From a checkpoint of a small contrastive image-text model.
Model: 8.57M parameters, 64-pixel images, encoder arch shufflenet_v2, encoder norm batchnorm, text encoder width 192, text encoder layers 8, text encoder norm layernorm, text encoder activation gelu_tanh.
Training: muon at rate 0.0066, 6000 steps, batches of 128.
Data: trained on views of escape-time and Newton fractals, 5.3 epochs.
Rows from block 3 of the image encoder of a small contrastive image-text model, named by matrix and row number. Rows with one number belong to one channel. Each number is 500 + 40 x the weight over its row's rms, rounded and kept within 0 to 999. All counts start at 0. Numbers have three digits each. After the name is the row's rms in percent of the matrix's.
After each channel's rows are labels from the 100 images, of 14976, where the channel reaches its highest value: "top examples" is what is common among them; "colour at peak" is the nearest of a few named colours to the mean colour under the peak. Only what is clearly more common there than usual is listed. The data: views of escape-time and Newton fractals. In brackets: how many of the 100.
# p10: first pointwise conv (encoder.blocks.3.p1.0.weight, 128x128x1x1), inputs 0-127
# p20: second pointwise conv (encoder.blocks.3.p2.0.weight, 128x128x1x1, transposed), outputs 0-127

p10.29 099:531411479506592493553543483540482489537433478541540477472502478514498508481564574412538545514481478497466511509480482478479447584538464514443459464470520452489515625462554503466548508512543506475479454513481458566492451466618469490497550586551451497503475553520515477519496495507502461449514479469488509459467467487435465511405481482471475534484522530539419519505544467531535496446489
p20.29 113:456521471439546478500528533503506490449486468373484537437500526525526464507521505435495555393533525457513438546487526530537450506510543526510574539493497523540486556507443466466518481437500453469582488449441471505492510414486567455490552490459539473509499530518538471473528569524510532508441499474444482454495535501476581456402461496494522510503417473461486526474524496547495429534556
top examples: tricorn (27)
colour at peak: black (76)

p10.96 105:467506573494500513461542535462487527555470447480505548514426597531479415457490480529449448548470475441409448502482406464531452431492517452514496559592509474453534523521482522565504508519537591513500506496573509479542521489544567478532443556505541515461465516458485479522553453553468529454497508495524514466533545537450553435515547467455504462450511491475502517508462492565513495549482
p20.96 096:648532463504485487492552570537502486499562512501467551505494514522461532544528517467678566493518450463476483524529535461443473401499497503521549505451569503553448503538456458552506492445511530428491444479503447491439472516466512453512498551503510519505539520566525520505518486416518441504468495487499461484493439535460520510430478507522455508488527518552475556526494512508508509488516
top examples: vivid (95)
colour at peak: purple (58)

p10.31 098:509526475520565528446527431533473512546559525529513479488523540516488515439535468565333540562495525539510508539461526480531456564518502485513501525514478521498484533434536625534496472470540495472508563470480517500454503480549517496488425539464488510474501565421537490450548498496529515531497533574517538521489536532540512516553518509590509547480558457572502458482445549549511549519514
p20.31 088:473386524558455415518543465484517470587551583601381570520535565612416485529537504528510552476538488536486523510501485505516490492479514500500516482488463496549469515524475503461447520437563492485525502542562474477541527508497536518505489541490468494501459458456507445508535506476450464491436523484528534500564508521511471490537477493519495459544540524557469513506530564451459568460486
top examples: vivid (89); Newton basins of three roots (31)
colour at peak: green (31)

p10.22 100:487512515513483513496526430507468523492557411481510498436564496498523444481483599541418509558551470457486503486546475537474588505563564492504504536523481446469485458514508501531505416458455505491496516518499444495449474445564470511509516522439519442400482579501540470495506467453494419531475530462494489487552566517499536546504526423592479470483527463471529554570492436515552487506533
p20.22 089:567451484493528538467449577506513445453515509476434499474542480532549551493543416557430533481513517518498451535535498484500480501515517513501494534510476510565451515516515492487530376481493456568534447539416538498435549460462525487496408500473565522534440563546509473474513444452539499510500499568507492540471504460461483489511518535551420547520440485444500525492496470434418431522466
top examples: Julia set (34)
colour at peak: grey (34)

p10.99 097:568479448545574585532480414478489527484506523509481520490542613515497532451525469419515525490487461490524477460461503460460474592477509461549518519466502531438495513568508470533495536502498511595436495464465479594499470471504483538494575468498476547562502496534502473525468527526479514511524585468477451518459521533534533525421515448463506470440559597493513510553553534507520507459453
p20.99 108:506530567598461511471477489480519579491472436565502516545564523480547469532574524564476476551475533476420485500523493466523480464537454516518509454515542662579507508460571500523466512493495573538543470498462506465536460529522456571527471539476538497487502537477525449521420501490468494516548410481468424500488499484530508479527544448508559499475475490488480461512476448516447518488543
top examples: pastel (37); cubic Julia set (31); Julia set (28)
colour at peak: black (96)

p10.76 108:550451528517446489485489480493554474571509497510391517468467596499440458512456478561475521468451515514490451577500516500491428574485505525511491471523474497464530482487478448455537456549487563455518545544612468514531526469469484503524490497473482508454505471581539403453501444519531534480594485515471521492473522503452450487497560455465471501567468590519474525519473489509523499468407
p20.76 094:522549505499550493521445490500494414474539390481508568465504477392481434507537537507384412457478450448474493534471495516487483512495510521523440445536487558430443524547526513487503559459491513485490508538496489482532450496510492476491566551551507560462499533461560552427513540560448427470455506478447502440506541526450549494513518504543504489527441464435553500518500507491510454465472
top examples: vivid (99)
colour at peak: purple (72)

p10.43 095:511496511456508536411444492427477446437508470483520497490548462465540518468481519494520550470535507542512504454544507482472548507513457580508468504505495552524477486614545494467525557563504503503509496417595509578499496427535520473473436483518571467547554521487474559460509544509452565599485486481474529503520534478476564551497464515527532524512551380519466529567541517491528520483482
p20.43 097:461468459473478525464553511472532451476511545488480509517510503503454447492550433527533487512508471515534533531484443476570562470461498512520504516551483528439467542464516518491466447562550556484535450503497416539583509551540455509566485504517586461568478483492464468553419542402558497484505581515559511529530511518525520513491504414440521548435464531450475477452440522507586447491505
top examples: pastel (50); cubic Julia set (36); Julia set (25)
colour at peak: black (69)

p10.48 116:477502506520520533500497664476551501528485496455382503470508501489511491573490501481583500486506526510480489510513483507555530498463552503516497541520524503476509531507465494516492473529491494434433471500507478468481609483503516459510498511474493497518498473494521440511528473529484494525581509608496547501512474452483498482527487496495261481517480530496506489513491490464492528526516
p20.48 114:527549486515392473568491472482637479565471487497545513498488448491530508508488454460499488468815548507538529503490485522484481498455528466485505506493549525500526494526489497520510494468503493518490492530471509511517475504535497496474483513520541525488497506446521544511499475505498543541536509488483502492483496461536483522493511452504486505524504494501520520509518487532491526468475
top examples: vivid (100)
colour at peak: purple (74)

p10.109 104:563510504552575512488471383516482472521446477480494492532494475502460574433485436491452489476539545505501522495535468446445552468522570506484495455577448533496497543472647462475495512531498493544504528492529527506531408479494558508532526511507535505473573489522563473538505512474538521513431510408515518521558499434505484488451510554507443477503552445497518544419484474534539465546527
p20.109 114:515537305389524507485475498481475543484530451463480458564561425625425534536488511461493456574467490537474492507513538483529526480510531460464441479490521510505499465476439492480495602420481464543495528564476527500462458461499483504490507545507490503498493514529530523451534449496497492521519487522484523509501501476548494509594477479501496467471514521582481523449487494523470530514498
top examples: pastel (45); cubic Julia set (35)
colour at peak: black (93)

p10.105 104:548506529495557520516492456493517546566512499496493478531492531488554565478485494471534470497555481502434478522529502476474572416533452495547572453471517489482471453522638497456473518474433482512536525523451554496454509469524507515522458477555486503481537464522477515542487444492523460574488480516648560556503506448485478543486474547511463445558538479488535535508531403489547501571558
p20.105 123:488508556454481528501471527495538541471525537459600485517560566516482481402458554517487560555514473494479517479495524522441475482558543411450495513505476396407490529498452507498472566525518424495490463479489506504479511408522496542488503496490537494484443486470512537462506531520542477583502500460473494497549497476496499524538404552546544461479467440562525536424512581518526561445493
top examples: cubic Julia set (43); pastel (34); Julia set (25)
colour at peak: black (99)

p10.47 097:461530518540529555573506465502504474496560482453466527491522444445538543551423557440484535529488552473446427438542528469491555518508502528540467467473502441434496573475478466451496451446513494518494484527520552521554508526466556482464568519511564493551570470491472474540528495412514455459500570486458490475486474539467420453473521501499466551466489526585467506523450486454463547446410
p20.47 095:531499424476480590492511542451536453510549487496527475534511493501476564548519507522519491518463481436584429542480491447535509552521468521494486507471493484558534423531509517493553488497518443570428542519605509523519453502526475496548504491517556501488547495408506478460521557467510415501480470518510533595433551545505572573476560449542457530452507521551473474497518569552508462529488
top examples: cubic Julia set (32); Julia set (27)
colour at peak: black (66)

p10.101 101:511492498456495504463474434452473508487461503457484495600472475501547498475497424501504458466501516576443426491486517439498459536495542485560531482423531438487457485437505554469448493539463588515471554443448458659519491505473469503505460473511501553502462490522533481495490496587511495427483457500522519532541430483532505462444526489529494554519581468522457546507549550533478514490540
p20.101 082:501558479495451507484526447575492497521506491545479518466497548528485526482497497531488505493536520544583498507604527512497490545464534475460512451457402515464489471461500557502492504534467506554478534475434551509450552551488515344483467454521511503482510502461465466573532515550470599536502470455542487520472531474600562460497494489536503474446564477455502552445489453461484502479416
top examples: grey (34); cubic Julia set (33); pastel (33)
colour at peak: grey (35)

p10.114 111:563488538492484486494505336485496488553475503484393460495490513469502474544523490496517496464481487514505498627488493509435513472465521466470509650476482505503433503487455518493503453530501486439537488524657463501499594471485480429500472509563474470527525522527509455528514491477539487448488538553499604508506476515496499508518462501503530500517471519497515529520507455495511485500513
p20.114 119:546460533494583484564432463460365442576661521492546722467582396412486458490505537509503542458495505510484494532492510538483516488510437498474491486477507501502470515467522538489525529506479544529532470495493473504501484522477511541480463549476511490498493503509496481535502499465508516508472520469475486511482504501509501500465490462496475494494493498527486530503474499492487509490487
top examples: vivid (100)
colour at peak: green (47); purple (39)

p10.13 096:531583498497460545600500544485467593549499464478475532504464500513532496535492522482479504513561449514544549478573506450532530542498525442432559506476481481560578435439499535506503431501525560565450481472553519445497492574534529478501506517527479489547534508472476525429526530508530465443502500395473469580527494563508478516601526529466514438490454485498461502453523522491444521497553
p20.13 087:454503490595491574591526550520500423507493477488471524459488468509437475464555520474550455508469467486449593471522504576422534525520462470499515497484483461456521471513445609466478504478434452496494487470496565482496529565506420538561514578460499483505521584499585460411514471473480519498529499495462503466457514496477458455525466517487526455502440553465461514468520538513440535514491
top examples: pastel (57); Julia set (42)
colour at peak: grey (33)

p10.86 116:420438567467497488481519429506484512529486502496353489520463480463514483475518606519473453463486548481573465433487496507403511528496538467518521411494524504474523468521438479516496426522570475466522448497498460549447430497488512485541472494514438437498486510569511596500538501473555527497456499586475456484509498545491495521517459465498435480480484447495462510527493498498586478490496
p20.86 093:492418485507551485536476569494514518529612559491494630469693553459431412508535594523444509473551494511460454478495480533537527483527449530534467527440518507479537471515510443462468434500517474530475468506524536448454477479474537474448506499480515464546540489482513502488533517520473510488491461474504462496522448540479513524484450556506490489508526447494502496475514512508477476543498
top examples: cool (33)
colour at peak: grey (47)

p10.41 097:443607531434500522434492529540488506481509491548500416501564508500500458523536471512496526497482505409525502509567462525509478452502459538520540515618561556487515520512530501512441445521510437465484469538470544431521517457512559532498562506499527512546471512476493526514474537526533538497505514446444501441443462509466468488495587505552539379530490506470494466449508562584519469534564
p20.41 098:527498497541519517541523472443463503481472431530457480497530483486504485542502484505546429492537549525520423467470443459497501490518480482441559416555501525465590422502486428404476527494562443485599489506465603542542470525382535560510453530546485455517543521542466512527537526492505496499515558467490553528498525492512480475501558519483533533470484464536526448570488446512494473495572
top examples: tricorn (38)
colour at peak: grey (38)

p10.78 106:477486506499546505498463510517535493501545451481493553486496503556504464520541458493493481523471527488462481511494479536578466471466596523583508612463421545488546498493514513466495590481523472447528512480559477559423541571489461472495488582510528543395496460474469491506573516504457492476474482575507422510520556562471510467495513429573481530552448461477520514432564470458497503514462
p20.78 096:417477503449443528482517554503510544507530516508514534559464487532537524440517488492436509424554470481570479467555584560533491511497520481479455576477421479472502475489457511628512551491501443480581545442483475541477483500497489500520476457473512480482473533528366490489495442576492502526424510497511496412527485433405493508535494533507521456468479522499514478548526495525548505500512
top examples: vivid (42); pastel (38); Julia set (33)
colour at peak: purple (31)

p10.97 109:451509528508506491492492360477538471522508496502412491490508553478490480456531493515389493486510543510524505512490530505494528499508530509499532444503509527477502477533331506512524487517482508461496511522501455508490405490502514500498516495559502531476532488521500495464500534490497490489267508513441508511512502459513523489553505485519606463491507513507512504573495508490515482493476
p20.97 113:528449558468502543572533511483414491487447515508521564512463544817549509535488458512518509453410534477498469534477535470499508494499535485497457507494484501488504518487521503482518507492469502502506464516469457516492538496482531518459495508493508529561488495521524498471491488493520533497492495482475549497481525508514506534495489467469484514534522507533475518465482523569531510543488
top examples: earthy (49); pastel (40); Julia set (34)
colour at peak: grey (47)

p10.2 103:451524537495488522479509478468482532505494509443465476501540610521497491346531464540345527481516483519516578626504529530557512506476528469532480587527480538555523473473485518492541470449497515508442482504578437524495520459491506455449525492491480472479506509519539519499483478473462517532476472531492532500494482539555484509443520462460416558445509519482493550419509489476526517514497
p20.2 104:413397497506457456487374526461483483493483542415494511533515466525428492478558514608324489487518512488541477523514510525489487503525530566508478506535535467448557530486501519479512523523444436460542511460486517513450533422510474416516506502462485557517522499495484541518439454515506503528510552518543532498459529506500460467513512471533554502481502466522517479533549507553441515526508
top examples: vivid (100)
colour at peak: green (68)

p10.20 099:529496515489548481476478535579469511501522471512470505430513545507473540442505437512499462480571499477466501529462515596522489544485447521498453471440502506473474457494607515509458547515527539585496456482516456557519474477527458537460573445437506517553478552501454468532537444550466492483505440521480519497507492396596482505478495442445501534516498576471457497471584460472559587525504
p20.20 109:555459532614537427479527473542537552455524524497546503526422398503467587501566475524416511522480443481519502446560555506472517510564523460529497490516487497592465498440496527573501520454520537513474576536469513505483476526512470467525529536469506534502519496474456462516486454474466494478462490433516546508418456583516516422540494524496469443511464549574520530517542521511533518454493
top examples: warm (38); tricorn (27)
colour at peak: black (98)

p10.3 103:442499556505481532452474521508585540469486498435435442471505499440568513503513586496518538508497471489467465522557474513488498481460466481568478432566500484487475577447458540560482515553494509460447497548427493432447528516428528538532494536485509515518473599562597537530537489457456559508543535593509514489540499471525539471487564442531467456535491496510497437499455464515514461517470
p20.3 092:492531486578547510450531521532539490592540426524469570543547533518513524523477499564532535469457446548508469461484448492430499556451550495514477517486545464446435530470537509468566504523567534484546481417443454515483439476507511492488490495455535404550483485509538501470451565464473474466517468505555540439502531571489482582554530544441525440472482533548509500482433525510560534502500
top examples: pastel (55)
colour at peak: pink (30)